config.toml
crop_scale_min = 1
color_jitter = 0.1
encoder_norm_position = "pre"
encoder_activation = "star_relu"
encoder_parallel_block = false
encoder_inner_norm = false
encoder_shared_expert = false
encoder_patch_size = [8, 8]
decoder_padding_mode = "reflect"
decoder_upsampling = "transposed_conv"
levels = 5
muon_scale = "original"
adamw_lr_other_params = 0.0018
max_grad_norm = 3.0
batch_size = 512
Rows from expert 6 of block 5 of the encoder, named by matrix and row number. Rows with one number belong to one neuron. Each number is 128 + 24 x the weight over its row's rms, rounded and kept within 0 to 255. All counts start at 0. Numbers have three digits each. After the name is the row's rms in percent of the matrix's.
# up: expert up (encoder.blocks.5.mlp.up, 16x320x160), inputs 0-159
# down: expert down (encoder.blocks.5.mlp.down, 16x160x320, transposed), outputs 0-159
up.176 066:090078117133113131176138091117138139124134173119153186085113158128088098141133113097126157108135125130161103101160116132161147160147120146143107115118139114121114141124142169084111151095095108113117169101135129147097148149074153138098083128139158125107109131097117097099164109074094137160159162136113135139130104126105119112101162156100138132149156135152154169118126176149155151151144137116135102138151129099126146115174135134130151112125149117135135063128094131153125146119096135
down.176 065:089151124090134136102140155141116143171123107107133132149102125102147116115145145087106149092143099120143130137138125136084109099167166143160157150149144164107138105103087166165203117132112104130075143144186114135117131123143098119135156108129114108150148105137147152146137146124128170157060117149146144114146085131138112162115160084154178111134119157101133125151103155146116103117105128131132151098141118076108151149143133105167145137149141148131144102118126092132162103110118132
up.177 061:108155150090131128099082134164138117139131136123117145158133125111138125123084130135129151077168116143089158095139118195138110128180151140120141126130129125104140126110156121152126122158106107088099146100133122119112124128125148113159169086147114099112146105143068122136165146146089137146132101162123128108141109145124180165112079102129135125153153169104141167149114151119177115165150122123123119149120114082136094188128122116140113097112131147095087134149132150137149100131085164
down.177 088:133151120148087126129151126151134110167103124163144143139135134117100120133086122162129114147116089124117118133119114119087111129188112148105131154109115096093153113056149118142194138100091127105127138121154152143096140106134144123135145111110099156124125110172143140120154146142125120123118150137099118137152105132132139132166153139142129102096085132094134148150137136098161161203148121099153125114160141065103148157129135122111104114116166127171155103107121158157132092100108185
up.178 047:139156136171125111124132157109136183131156111130129128118147128130103150133151105125109147158163124113114076163173150166147122146161133137132194150135140137147124088117121141149167108135102143085106171136105158153181147122080150096169104085128113110154122128125148104118158139111108133118111127142123122158093143166125161117135098121106147097140122139141194158144133131099148173138120140113124119113141161121095160162146126120157098127164129152122130122108166094123094134137097073
down.178 060:139139176095111153111134132182130137138143119135163138135112118136075155106132151132113151102142088142164121119163137112127133154154151162128156126139088166057154126106111153146143123136087122143169127120161144127119142163144130153117119131143111096103125120108093128157162130130146189116094135167136089136123138105113162127157101080148117143142132102108110143132130168156157142101102142134145185109168137095133147170110135140138085085086161139101129115128100134117138082124112135
up.179 107:084115125146092136145131154168161158157094085134116136138119126163114118109163118082123131150112104104129096098117118144134114162155139108105150154104120104101158067086124153124126149174163095083117157124121159124159117147122150110129101083109155119107118112105124126136136118169138124175168159174097118118094113161118114132137124121124155143123090166131164125131113102140101134166083101137085147166149095110124096130118105137114122105137152149118145087127092126139147109114130178
down.179 130:108117108120122099160119098139067094145131126142177136085138098080121141140106138171126124113175121182112116079110156085116148153126128166134107117119138146150147124091128149143142117131101144122107114077141146137091131106094098163097164126093152127126106138139155139143134150154144135136119143149095172149118118140126133116100113135146091105110128169156152121116109105114100101117143124101100154099172157129122086179157113151147119140175126150121160110163137147094162088115126126
up.180 106:104147101157115116099123146176108128162102125154131113141129167141113142137113139181102149096140155163099137091132151150157129136155159112111126161116121105115137103093146141155149166148095053136142161107137154125151111134121153156148113126096132100142141078154108109146152134151121192174157148146152105109135093151122139143075153121081117108127119147137127128141121137117117146163092078089110118142131152106121097176136127099146138119105136147114103078145128133092148119130140158
down.180 108:128140141169096123114139104139120072160156105160160089149115132137103148100154103150131155129100116158135127145141130125094158140126123132146161150150119094115166136060155152150139136141129096132135131116202167126112120135103090122087098141144111131127115123148130125130153120154154174203113158131113160122120139143111114124137079149073132120113109118086126115149143106158111133113127147138126163159160164106107128154150146122190117137115162145102142167109125140121151109105099132
up.181 171:138144069148116109132148151158101100142115102107121145144110118135096103138140142119097144111098120130148096119136121154159153148163171133156125140064121169148122105176120116128133142113108114097126187113135110158129133132094167152135111096118167091082088116123116132164159147154105144174143146143118116112157096133112162143107120108116098119120143145125126147168150145135131131130095101111153150123111156125131130177150121107138148122163153150125058076163097130111149121125125181
down.181 155:141140140126104138137097176110124081065102051129118142140148139178103134109116145135101134111132153165132170155120110140114155128157132091119129151123118131101130126111111142145100101168132085085117118142141114121145138106156143118127111123139131099135139116061151117156097121099133145172106140100124103090115163134115097094134124114110121147085147145077158121133113098170136128153140147137129155124154123161140158141134141129117166101111158109068133139149117123141124105077082102
up.182 145:110124110156078123095142136173137086146114140088152118129107144168086135131139069138132165156133127126119061113159128119122154163167146088150147134094134129084115119131160156145149100145149078141113158112144156107109126157154131114119130105117141119105122163119080151114165147143126102176157138166125127147141141147121121150112141105156106130056126152148141150164105138152143132140140108165137131104131155136123110158114103108159132124141140150140084129124156110127137122150073162
down.182 128:123142117100200128151170137157138167126130165146129122123103095135140108107123145098114133160129139122129141143131135197124109128146149189147126102133124162139136096124152128124147139088133191180121114093127108134135142127108144146163144129128114086139104076185083176153161077099138112137148117129140125167113078123125119128111137108137089160148141126118115135117094133141176110151122101135108099141130121109123133101131134135110118116095104144152117155139084127127170154128138168
up.183 041:151150119150126119112118161116109103130163143107129114100109158134065122138138130137102143102176105097119127096127116110147134141116118064155194148113116090089122142131094118151132126165125140149148096102101172167149168124133127096095142128111153118152110169149096124119151127153152157179140139147110085148128108095142115125079141113126108082154146183127111099169126099146081112094131114141175138115129103099122117165141125094123113145111144156123126138155127136129137107141110158
down.183 058:132126116133152151134133074169161118150086080127110081158136156113116175147086103124075136095109127140149112119133127093119155133128168122166125145152102105138128137138124134151179145140074092155120146136159131108125168101140113134150092121154163117091117140131128111188153119156115155164133153167117113167115135121143147124119104121117112105097117127118101154136130131148152112112079117121086142128157158080164169139144128110142106126123145147126148081094127123156165115093148134
up.184 053:077134105154099140078130105125100121140121147087128075151138120154106121163139151131109141123107156123106117145127143099161137165141151120089125109134163081154120121067105148128132159133129158114115165105154124121107159142104087140122114162123145148151118134158096126139146128132113104189143095138149134085118110142098206155104141097146115138150145171150156177145120127138075146104130136138152132141129112073112135143136136115097108152103129114126101120155150117131126074135109145
down.184 061:104157159124107139104142155159102096150092098117149134142088131110128141137106112117091165098139131146107150160133166142137132130175128155107191147150144134077146125152115167143185117111125134137125140101121137133089092122078156143128082083146115129129084112122152150140138164149137142164113141142163118147137154154122169189139129135139108140102107113122108173123084127113116136103142109132106101138128100120124138183117128148135182140113140151117127103099099084133143138129167152
up.185 087:131098149135196132129164109192117093143157115128096080084122088156119132126132141131134116111180127166136129095091081145151140139132123122124124151111156142120098116126109130171138155198121129103100101137151123111139114148117139121168143099108109123154075106173114119153161124133133119137149105173138131137102114136126170096097136080098089129115133139143128161118158111136154127128107149140111132112112134114153118099108120115135114127149142155129098128131150111174132055161125147
down.185 069:131154142126075146105105137155151122145107140136130120152141134116104139119117147093141102109144110109126103164141169109101177162130147117106102159096130142156120118108116127142172115116126104111152155112128104104164141109102113141116126090121139128115138087098146165152125150086112168161146151155141109133112113129133104125158164049125098166112096143140096115152103118170151152125146139115123149166124130115126127180161142149124191109115157101107153058132147129125109127158118079
up.186 066:118107096121093141127100134179161151205146133119127110141115160124089093097156132144105139119151120094111103150129133144150103179138132148139159104080106131096121111088110137161139158107105106115129121090108110155127123160128151121123115115095097096114114108184110117163169141107136151134094133127067115110100085169086138161139114102108110123120104158097111154135125150094155142127103086120106130127107135103111141119135140176150130148117152141103141124137119152171113115112121164
down.186 070:168146149135128134090119090091135129109103105110112134129119135134112101113147119128103144106122112147188153101125130159165128121157133120115155156153160111129162111125104163175172130054136147141117117106124145114097127110147136166116093106121155136109123113158115142109097154120152110141116130173179156114128167133151150123137108147114142155137130091144096105114082120118168136100121112146143133158176139136133100181152162122096119151152139120118131075091159113162138147066132130
up.187 117:109147121155107136103133140146080146099144081093105128132098083129112105122129137153104117103096156164136118087162104153134148132150128137139107161121120079100171134135156091142148141162131112125148102094112151147118120132135144099124106134116128120120114144106115135147146124139129106154139133178120121131090089141161118156135120124060111084138142157116173157143122140144078177142135115120111140149147139120127141181140087125168146118119117169100095061154134136103144099093090146
down.187 115:153109121137089146091153128140130119134112126141125179163109141158114097104116141092118090119163142135144129107112123080132116111149109099122132126122134184088118138137114105189097103117089060125131091121115138122137143113098125110156176080155109139097165130138098153111124147124125169114176141151108162122184149118132111110127123106171101187093167175112125109151148145115161143135143135144110116121122115096110099142104152159139121100099143131110093124122126117153149126101125114
up.188 071:134139116162132150112145116114141102105140082088162135124143142153118118148151134138118119117082123139117073159150096143135153155137136134094128125127152110115161103122122105122160127166118128090120126131176127151100100107149147102151117081126109124108142143128068113147146112138118116180161145179103120130123140105164151134125142127116101099119109204075102133187113170131117131151094089102140134139157158118114142176114120101119151147166118100144097094153172134144116131130103144
down.188 091:126115146134075136085102139142102112122112113104142084145098170112142129139141111145154173100137125142161107128158159103159156170130163086149118130127127105103131137132128161184110137170116094117105086117107144138140130126168108128124064079150141143132125103142157166140128138109111182133126136150135159106086146133112170111155094091110161138141123138104129151127120128156117112140141137128094123125138171156128168150182140136156165140114147121091083115121105086108104109150124128
up.189 062:106119121130098110148155106151134111147130099129114132094114113089149127126103102120127153124120166170104106112118106163139118163185156112084113104130124126114135083107083143139134132104134105127106156130158126131099077177142140120150127125147155114159129118127115099118149135157138089162140105168135101177125112132137123140120159112138110092092135207105130174143113135162114101157123086101116152115113148113170133187096140116118120099126147140100077106116140077133136131137103148
down.189 062:125121183105118097137128139149111145142081096117118124114137107155128128139118141080117153096141085150137141094136128108122091136133146129143148147087132140088149120108161136132166074073106134131135180133135123105099183117167160148157104132139102088108093145127107142139168159149139119166110135154114099153151124128139147127136152124130174136122125158147137149085072166124138090114095131114183124154158125117120151121098088151080150143137126145149150129096121134169113101133119140
up.190 121:125087115117095090158117117161167165120159104128136121116154161140149139158123088174126123143117104120144047091148111075133157132144150115121145121138100135155116116147129132115144162148103139154107151083151129117151160120142151114119178133130134128132166164105089122099127116126143170164091126119124123195121137161160112108131123088128152116131144136088108113155104137138101143164083130165124131100132106115116106138148088166096145137123120182125102142136117122121116090110146153
down.190 115:117096106129147138103128129144117151108133094122125133142108092093109163122062109097158141089150132124104135122108114152135140135153158169114149153144145126115126127104117090149134140115080153117121146111164128118138127069116099110081098132144146137146144152149188125133133149137152096142129105150105097139173116131136124097121076114113076116129145116090148149150121138101092173103123110110168102143146148174147178128133140143102119129128188118116166184096151113118140139115162115
up.191 059:139138170166097127116130125150108128102108094184154108106133104132162118161130118151114100104126093132124142077114100128143175199134142103128133135083109145143124123110111116120152143115152110119179145126155120149180134216150137121157123120110114127094130113146132127128160137141097142156114122132172150148123112155147148114120125143116133120140123167106150117178113091153122155106083139129108097108136120117158110164156139166113150099140164159135100127146132167147176123136150155
down.191 067:162082114093138162096151140134163124183131112106162109155067127091123119108130104134131111104129116105173136132125144108169111122154142113141087137081146133131162130099134068173167110141105120138119112116112145168131171108143106146140147147105126140129097132168115125107124138105151174126142157170066144147133113156108127111132156121098107118112117122140104125146108133142114128142142114129099120146133142122113165149138137116168152170081092118111162105055134149128150132150146110
up.192 079:121118144120110115117147105098119134145168115125146088127095100184075101170111128106078148093146137165129067116102089133152142163114185127126103155133096130116130109143155153153148142122117096106142182130142117121167121090160128131130106113142078163129127131135110140111170137182130153179124126155164122136104107141149136088131147119085139100116133114141158103114106128126176102134100141175140137142146150130140132130102136151084117133117110145118135117152124145153138099149173142
down.192 061:136182171121169132096129144135088158128149156138156139119116132114128118139105090098096158101156107142145150077107096127094105158143131174108157145108143129110170140086160169124159128123098125107110121144124130118116169123118157140119131106148141121132144109137160147113176125104141138176093115151124100120138104132150094141124116097165123126100166139058123144170116144110090129107128132138109115151143118101143166124160132118121163126087152134122107101110117145147160172191116146
up.193 062:082097097137080113131127094154139122138099082132107091093146124133117125097139118127110179150132158109105065075176120134138140146122120148163122141124134139120111105123122182167115163132131102147108129084151137121153073162108122158123158102116181129105135108165128129111136134120125157172117121134115127155131139147122102115101159131151102130134165142134160131096098112149103099160132162175118127106136099127123163142120164140127177098083137101160099105126144103132125129141145152
down.193 065:160129157146139128092147147173121146134135102141118101137104127137113118064151146134122108105134103110118133142119141118124122157158163144138136131097137146076162120093144131167160086131109097138118117134144163105141159133118203140132139149080115127124143099138145147115121151107124130117104128158123129130135114119152148159110142097148111139165113183151124155141116162095166128133084124134116144140178127103105174162128127092170175084144147170123124083075172131154135106112116118
up.194 125:095149093162125123113171134202117138118169107075107166117122140138085129138149148140120152143090092140130150087128108138133130156141157140131145126105166106114138112125106074145148163121118122071120104121179179135098142159140128149179128088130101115127106129163099122156156142152153132173109158144102107134126105145153170183130139111108135107095128157114106125158111118124125131127109144113108182131155146093133148152119109125127095137134116125151138095147118133137153105158108144
down.194 147:091156138087151148104139126157184137135089152143118128136139114138114149158091115079149142152147121092144141149107136129145150175163126128127192145137148141097139122131111106140176170066114133144102135089127120098123168161157071133130071123148119112120101088143118139161152139158107088140116131142127100142149123162139103101126186124131128145117127107121119150134111136131175118161114114181114138147128116140102154142140124121099115139082143136126135123089081111157118133133135159
up.195 056:120121116128134138144136084107127084115158119057146107164124159125129121144131097130159119122096129148124114117139103135147166130140103125145127164123083133136152097114148116106160149138114112163118144091118095144102129126164178117147146135121136171120119104114116157165149068135106132130174121117124143128114063131166152139106172126165116126179149151136099136140133171116097119183104115067122105148114096152161121130126120147175139100138144119100116111108109107142160146092132097
down.195 060:123121156137117123090156142166134124137107122090144069148074119128134157113136110128112157136131098115125112128112127084115172148137144136117124162082151149098137132131114125180144130116115069108114138118107095129129138156101171163088057126119118119108117139171154139108090154090113146117136158173126106078119125165152159134133131146116125109116088158131112115097147117144108159134157100164137131142146143084104161139143115141193121135110152121113106083111107147129161115127108125
up.196 150:094139133187077101123159152166112094148141162088102121129124135134115093117150154143158128091103137120135118120078140135118149144150135103156138152124114086122102116138143135143141119150130143104125160096142142141131110106138134175101144116178140099156116180143130121122149129140148098169149172190120106127136116130130124127131099152118129114122114167105093140176112143151104076117150151131152134128153108142177130114120093109131097120171111096172065137125098124126110086138140155
down.196 122:139138104133126100095084095161134101161072143144147113103117111105115182109132095145160152131149078131122099125133111153103147149140137145128134112134163148079119148120110151117160121104101088122109128148116103079136113126118101118102112123173125148104097139144139145113162160125100157146155150117126139126128120138117107121136126130173177139112088145090165139130144154119114142107149170133120110128150176145082132114161121131144110159063137149120140165114122121063101159165109100
up.197 043:113107153124143151120098109146133137197128125123129066141125144130130086123170154131115141159142140121137092135123118119130155160131119137096149137144153144138145126114128133131139148098149135087159091106129118134099125102092132142114160134111110148134138144129090114086144121154130172071148124144170115143145147195116119131131125145101139063142114185114150158099106153162153164087106150150109137150147094134161123148151152124126130121136177134100108147202104126100128096140124151
down.197 062:121147154135159126140130121160136139120093134103090120131088139067076147100103111120105139140152100141144155139083144159148129139133202136139151157120107131095131148136124119187164156122094107146117102149146155140104154121133136197159121125120126131164141092151168132145195131140151128155109119157115164158098128107130143155168136095102119112123093132139121177129117107119101119115098110115119140150125160123123138180129141138155148141107159113108116071093139135129116144128115128
up.198 043:092106087113114130140141120107116133142134126141099111143111142109113139155109122125082155142125142161154115106093131129111167134171139147149151132115125113093109067067104093154132166129107130088096143120100131144081112144097161128147164145115094101101085089144079134138163117167160105178121135126156169135132143116091105089126126105097121124102136141104159121159107123124096080134154143141136148105133127129124119109162087163144131108111106162127163108150102102150122127173111138
down.198 057:132180128128126133088129146174121158131074097136097109137101144116097133125118094113075149116147128107119155144131145101144140164167147162104139162118099164065154115085141132107131167099100134130122184106160138124114181114103152132148110119114123106115120112127155129115146128112166155140119162155130099108160108146145112139124141131123139152149137123132147135124094137169147104108098109087101128108203124111109165146157138131108127106142178149137135097137153128149121100118083157
up.199 119:097105104175093110149144141163110116126132124089102135186159151154135109121145126137101168130126106129129140079137162117117138171186131116163160111125121124141131137104158158121140135138108108109101163106135131113143110157132122102162158128126138119109112105133127107140104163175118155109150118131113136157109123141089163147057162091103117135099161175086131148126111141133079084154100160149136130148137155079156123150088120125129116162107171128105123105147126105110142121140100150
down.199 089:155130127107143088081123150191074150151111125135141148152118124136126099163114094141121171096153089117156128085088098145143100191152134138103105148064138108140097124112105126128147145134122108101135111149159093136124145134145130095158161105119107134113112118129127133136125157134130110124109108120062107168127131172135157100149143113161104123132105174113118132164091171135112129095066109131109142134117139109147128176146134152126127124116105123100140107134142152140122141141075120
up.200 102:073119170127164134130120147170108153123121109113109106142146109163128107155150122135113100120156133137157151095115102128139098139159155174093203113093132153095128086105160126145129151148130115184086123105118142161111161125152169139148131072161135077118128080111111142118178110152128160138158122191128128121165109116118161130153134106117114147125126186108144120142128165138163161119116158140113136156116145112135122135143136118118116104121141109152117125132148136161125134094116138
down.200 095:123106152123155117109158106168112149140149142151148123157110114095110158110106113124098147151159113094127125156141139120103159124155132181146172129113117142118141109127127134154131123123161123136166114142158154122179095133069110142115163138158122099123152171165105151108150083121152147189146120192096127135148085138123108125133127129088107119141134111130101157138137142150094107104145065124090117168136176081172120116137102125139126164124138146148121159120092152097128139135116139
up.201 047:133197129116100145135184096143116159135121148139104134114111114128148132153114157116109126120093152119103153144140133145117178134168137089107142124108095123121133086121115090117174152151114094162108112151099093173112075142121131149124089113107140155130092135130099139171124137140144141156110147144108141104124099145154127109131160114124164106066133139163119105183109118157144139106157135129161120131123123125158137182085151110147155088139120162140132129141107091115157157118106169
down.201 064:120111137165130134086134112128110108131114090138149088114113158112124096104125103140120152088141129110145110122142171107164161172120154113095160151097089136048135121135119130154184134108123084096107114117117139135115140148161138135127090118129104100088113122151103132150119137110123110155121127166113152128128130097096162152095183145115134135122090119092107132117121147137146105159077132155122127142170162126136171115141154166127146128134110085130132093120112145139102099163119191
up.202 128:102187126150103080121140111140115154135129138105115134173146109111127152124160144164144117060127140117138152158133102106131096144113124117138130147114145104119100132112123125153128171167134133135104140102119148125154138134125198104152143136112131105130162134136096124161165102128166149172111116155159138167118119133116125134101176100062131093120119181131103136170155101107170100162148125127110121094159142109156114167149125135168136146189111149137147092127125127105108121123133143
down.202 112:126140161142121134081134171120127116100102159149118148131125140094108129135129164114089124101148082141119137127139157162183154108115094092125154117173116082099147147140084178133161120124117101130123103085148142148140147147164125131117100120135141118103118139162119105167165152137116138107103200150115133081183153095118166130139156128168139112122126102168151110124112137129111134135153126112137152121135074134134121161105083142130118115125108136084146124114170136129121144124151078
up.203 123:169114135130075131100146093132153117145114157150105122113125115171122120108134122126136145129124098119140140113131062116118145180116097120128165104084152141078145158104133119113156124126151141111154140118119081116132138107139143087151090088145162074086139124136102126113147144139118084172167138091102158119077132128169118157104139110129127151131153131114109082158134148131125150125105135122117129125173171097147102137175104086128138081129153142142140119114116148109119124147079151
down.203 143:149146148109160137111129131153109116109089166189164151158117115115180135146151084145155144134120121124138173149137114075100138137139102161149116103166097109141111105127126181148128125118133132141101148096160109143134146117117113149172067108176119167127116127131105103108136104131171147129101160126102151151150122143133136110150138087100124079122165126128131144133118125098154075125126146123097117131105156118134155092157161125113085082118164153160125098104100152103111131121143129
up.204 098:128118105162147147100137121134127147137152129112109137154100169176094152121113140105090073096129150170153113132114090104112099153159119184130126119106166081109174136133143101152156130108173109131136122062126124130149122115129165120102156150122148127091128116156116153138142157146128125129140125168126100120159123115112131148112149103130106151104162166102167093167123142125111109135144150110172109107146179105168144158120098153090157155119134158147116080121113140134120134116091148
down.204 089:122181134122119123183135115135096137102095104120148112123110129101160120130093107156129112122119119164128152104158193120116130108120120110106139150100104134112163097096110175137146090131124125070121100140109130113124104134133132091154124111155130182135137134112153130132144097150154184151087135129116100123096155097140150099169095090114163116144141146115102161102130112157138132176132153132100100167130162129097155149126154132136157119143153167177128135149144150175093103104135139
up.205 117:116133089155112136140156115101087105150129113128124136125111100142086066089101126065116136115112120115133130103142112140102136138137174173102115124109152135130109152126131112142130150085145103123152081122117144134106129128143134137112157142171114150118142150127098100100111177140122143126109133145142083083159095156138105144130129097133146119167161130101149160155110172126118137145144190122095164137113157110095189145136091115168132104127160167110121164176125113141132121129098148
down.205 113:165083092083096117118140166165104114135110122111142122141102167144153123160103132144119144148153126136128082171155114106135135133131100124124123140140118145149166151143124149146128090084105117148106135112133157171125145154111154133141126154102119118104085131116148155117157175144130150125117127151098111133102133115127111138115170124166105144078169134106171147124124120143158161126120086134127102145057153098113136134165128177104068150144176116104131116112171122147121138162093139
up.206 113:144113115108146123094082113174136174147064114133133164139103107165128126069089112136125144099094096103158100118132148136066157129159142139121096125099128152108141118115169149103134128101089098141123145130137150121127097103151147099138141141154122152116089131116125151107135145139149104145121113149122159106142113101168146136150171109140155126135082169103081135148158163167125118140117137113116101187109134149125127104100146148094099139150139157120112132155119111101151115141162168
down.206 097:157151178153137103128159114129121148147165123125103123137162129154112107095087107160113125110134088132127146147148097108121121126143130150139163144130121129091137097094123102154150102145118092131123106134161129159102112203158143126122160136120129088147125134146165116149156145133138133139125160134123115143130108132132095111119193088131098132139153164088108126179082151108131124116136083117103153104133148081185114059090130096154134120133125120150099158098138147094112113109122115
up.207 073:110086152166107167132136107143090148159146114123113111148098114156094139158131121115092127141128153133157126084131100146129163159173111135133151113111150126150167120097137105155174131112126165144117159127138147068077138186161131097169134098164083102099092107161122132131171138158138094146140124158136138115074139130129095109158105112139107099138138181098109101131112129116157154164107112137124145138132140123097128138130129157115156141128139106165140107124105133134138119123125187
down.207 069:091142148107105111106143131151121143109104087144075147124119122131110142086136100116119177074131123153112142142129101168157177149165157138138189113126120114069134101093129129144116149139096134116094113124144118169125115163135130101122122089094099147153166138141168146113141138158166131133163115082147124155155133175148128112144131132170167140107088148109113143131109112088111111127116149106167149084153162146141129123095167133151120123111146105144129107086126147118123108132093130
up.208 075:130095162148108160094094106140128080166114154141119119184140127107106151124164110083112099146151138139112114157078103146158110124173166125148111162114118169117094162180121086139131150146109164086120128110116126134103116146105125137146110065146125139163144139110131128110165136162128137129140137152076145141150105117128124131116091167158133137099139133141149112135118126130137106104134131107091145130161121133154163179139106127101165135130145122104118080182169134116105118144112155
down.208 068:121128103134145119111129117209079134181145130128122143154076165144111095150170105141141148121139119116140116122164143132116132141145096134121131115127142094114168121118143129139143114069113115117090148115139171131143163130138111144149130134102117103130109108150110145098146131118137189115116163180098152137129110149140151133176141096132088146106109166133137145104094091147147142131121147148136130138119132093104151158167098123178135102120101115133135072099120152152165136074090121
up.209 135:093118100162163119126127100124081141103122095108147137122134212157059141145116129115131112100127113131134084094113104162127111155139143122134098171113137122099149112143120149148100158124088081134125170104138136142135138119165102144119175093153161103095125129104119120113157126123103140203128112130105139100104173145130151139154123106121130163113108163142116119161123186153150126168120106122131133132131152098186109154164134128116140117123116120120103101126136110105126122110134152
down.209 136:115111100096130050136138127115103143147122102130121105142090153146154141126091146139118119147152121128104141139115153117104128125119149119141164117138104150152142141140149169106122097154170181145136107099158147111123105192119134103145123157150149114140133142128119169105125152145109125082139115136165156104128117090146145159105093138110116126139135150100169091122117104132079118155159076134129151129100082055104143126078123151123156143137129127124127158127092130103070150099129133
up.210 048:109107126165079104107106108148103116116130087088133113150111131144125163107133159126131164098069156102134133098160167143132096143152157101130159155132164139145126101125130137132092126093104150131117138118109168143160117154134125127143104140173112059102131126128139123143107130144150093125137142166157122140133151126127108131106119102112137097165111134180110137141135097097075125129102131149121119142142125084103122088099090162171155089158101190102140115126119103133121150102152154
down.210 063:112197137091077159143127118197152164140113126123114089152108094159128151167068110119136132109166087133168141103126141159125142144135153112117126148133110105111140144109114124160093112109104153071098147109128129147088141135112129141171102124131123131133146138129137121164117156112127118150114134175127157163161113108106117122148167106112095160106141137098130132104134158130114122102152149134119138177153125119158182121116108135131135131139133143153105080130144110107116080086116161
up.211 049:122120136192104141162079086171162121167140136087178092144121132156104130127102160128088115114141129129143120152143152160168169125111105150121143116058148171154169131128127099102142151090136133119094113116160099120143124160155120125115151107152137130126135144164167115145101101131097165158079140141100157148132105141141139149154160122132144097133132133100096131153123125125137134136111131077158126124110137135107135153141155152112145160117143147098120121166125086101115120082120159
down.211 055:100131121105143120128109164183114145131148140127124099098114171087108150129108130135089112108145079118168140137108158141114129139173110154139162113116083118095107088149107148135150162087094114101128119118145147111115162130125145108124116101170107108105116100149127159147141144083150175127137146152135103147119157152123155125162140120105158126133144147120122185109116145088116125140124157135117092097153179107144172153087102101126138126100139186108138079144164126151159118113119112
up.212 157:120165124169118122123141141168156174156174120140150126128096145113103133120114127129125130132148145169152116126098133146127153146137137111149173107094113140080176098117154117106137178118103093098129150112191135117150125113130140143125113098158143095161105095143082098114126098158142153172146122126123092151153143141140146150116125121098100151132118137123158143184095126136116088141128152163078165114134128144129140150142141111109149083176139119105073129136096113158099118111166117
down.212 149:159101132103174135121180140148138109096116130122103073135143126148158107123118121044130133126124139114096153136098163138114114093123147141119100135135119136114158122097121138150099140106142136140125102115106133141103152132135146123121085124126124093102160095159119150150097123143109146139164109130119104154133119098150114126155153140078188154155155138177116146128099174118136132120126131127135153183118079119118108143140126177085150133078154080142122094078104124123159112144140117
up.213 055:083121106137099145106148118112101123137167124107160114142121163152122129151128119110109135096102157110079118128134117122135154137172146131110147132125101136103127128116128096154131135125103154100148122082188120193125116156158102124108112119138122145097097164150097134141137090135150142149120200150109145115149100102093124154136114106082111128184106145111170086176120131139140150139129140113147100158187141105079106173106135123141154137155127148173152137114099135140104127136128137
down.213 061:170107148135150133117165106159109137126118121181137122150129121100136145118128112116145126098147094135149110108097149165105143154151173112171149136125123140134114126137108167175174146132126107187113108118152123181128134110129138155168097133123104146102160101141109129129137147105113190174132140139114099108109123155136144091152101106118078154138093161125083131129071122126124138112102127143109122120186132113132147143141168089160142115100141101110082091126096148107145119155109153
up.214 069:152088092101118085156137089152141152157124105138148108145144129117152165118158117138123151127126147173117086130106106124127171139126154123110153113129155137116147113076098131132120114093130129112086153096159105122124134163131155091125105129111172117099141115131091131117182119149103112170075108132114159158131102132158130152134171113125140147137196161105142111143130149140117104118127088132151159127170136112137092144156133112149165123136144177122126114162132094099172091149117166
down.214 063:127122081120137106110143107166088115162134111121150121117098113143092129132078116117146132098100110172147145137154166116127119157139118129125145157127116118095125087114107149169159122161124116115119132097156174116094146107141124149137105101168141097145138081073151139172134147143164149124117132125151141160129186148150144135146140085094123120151140165172100153158149134107120138128128158151114141133157125142131142157177134142129181140149164108107102130115155136094171116176091138
up.215 073:119124145141168150158144107135095149151125114147133130156142127146112128106082063149138146109133110138144106055134124102126157115168170125142171112070092164123119113136116117115136125117128130138126144084135146107132101158170172103123095100113141140126118118086126104118132165156140153158149123172100189130119115164100129129108129122103138143101120171128136162136115109147115108166136126081123154161129120093124136179133119150148165124100170146100128105115133156081131109152102125
down.215 078:160132154139136134107122108088117147111156149128112120133095126090144111115113129103124162058158185116127142182149126146106149139160135132120144143127100142126090174146131148122133119149118150170157124133155133088177117133142110119125082131154139106121145144148156147152189147128107097127111133202137107090138135159108124154105139089109087094159128112149124171151094153163150158098131151147137119130166172084148131146123100111138167134124141086135113119127115116149118154139130135
up.216 101:096106079109072141151124141127139096150127140068132087110110098116141082121084101152123118127143107156143145119146094141125142122084110086109178125117137147074137099116157137109109102115131133122137117104148157174131128116117113126120088102108122124119163097126105131129146132098103106207119100164129123092105069129127171151164142153127139120089138149122150146155164125109147112117097097161131131149140117135145099136148172079156109146164138135130134126127140124139117140160111131
down.216 096:086096132142107126073126142182113133121136122133143122156115158119090123070158123148110134157123132106122106124129123103131104207143184149124130137115119137091135097114127141114177113129134056144135138145147129130137173146092097130111128111160113144090141138117101097120130134117127141124121168105196114172123093136153156116131159140105106147127108120145113161136104115161102147106140110141135186119115110137105147148190114146166095127127163120116136114113141120146121107099115101
up.217 164:099099140145137146123166139159126157145130123096129141118124149157101149101177075133103124108147131129076092080131121166131137149144100123120152090130148120089139111089149148138116187148122134091144127118156136137148118152134142093168137123105103138124124114153065156100170128117115154127119157148125120148133140137118135125097174060143138123140140134106160159174083124185162101124145126133131140126154148123068134115105105122142125167102147135105107114137116136118168118103121168
down.217 123:113135171127135092164121132127152179123178164164094108146103130123112108117122081122111158128106139113128150107142132148124132160151103191171158144118111104111086147123126158120128091124101162176098114111110130166134132150104129130130175137098136131106129155145121167126161109127113117152176108176092167110127116098109101134112121145110153123150130139148121176139133144128118131132113087155150135148161121062170114130135132130168099124117123176127118135096100157150144132124128178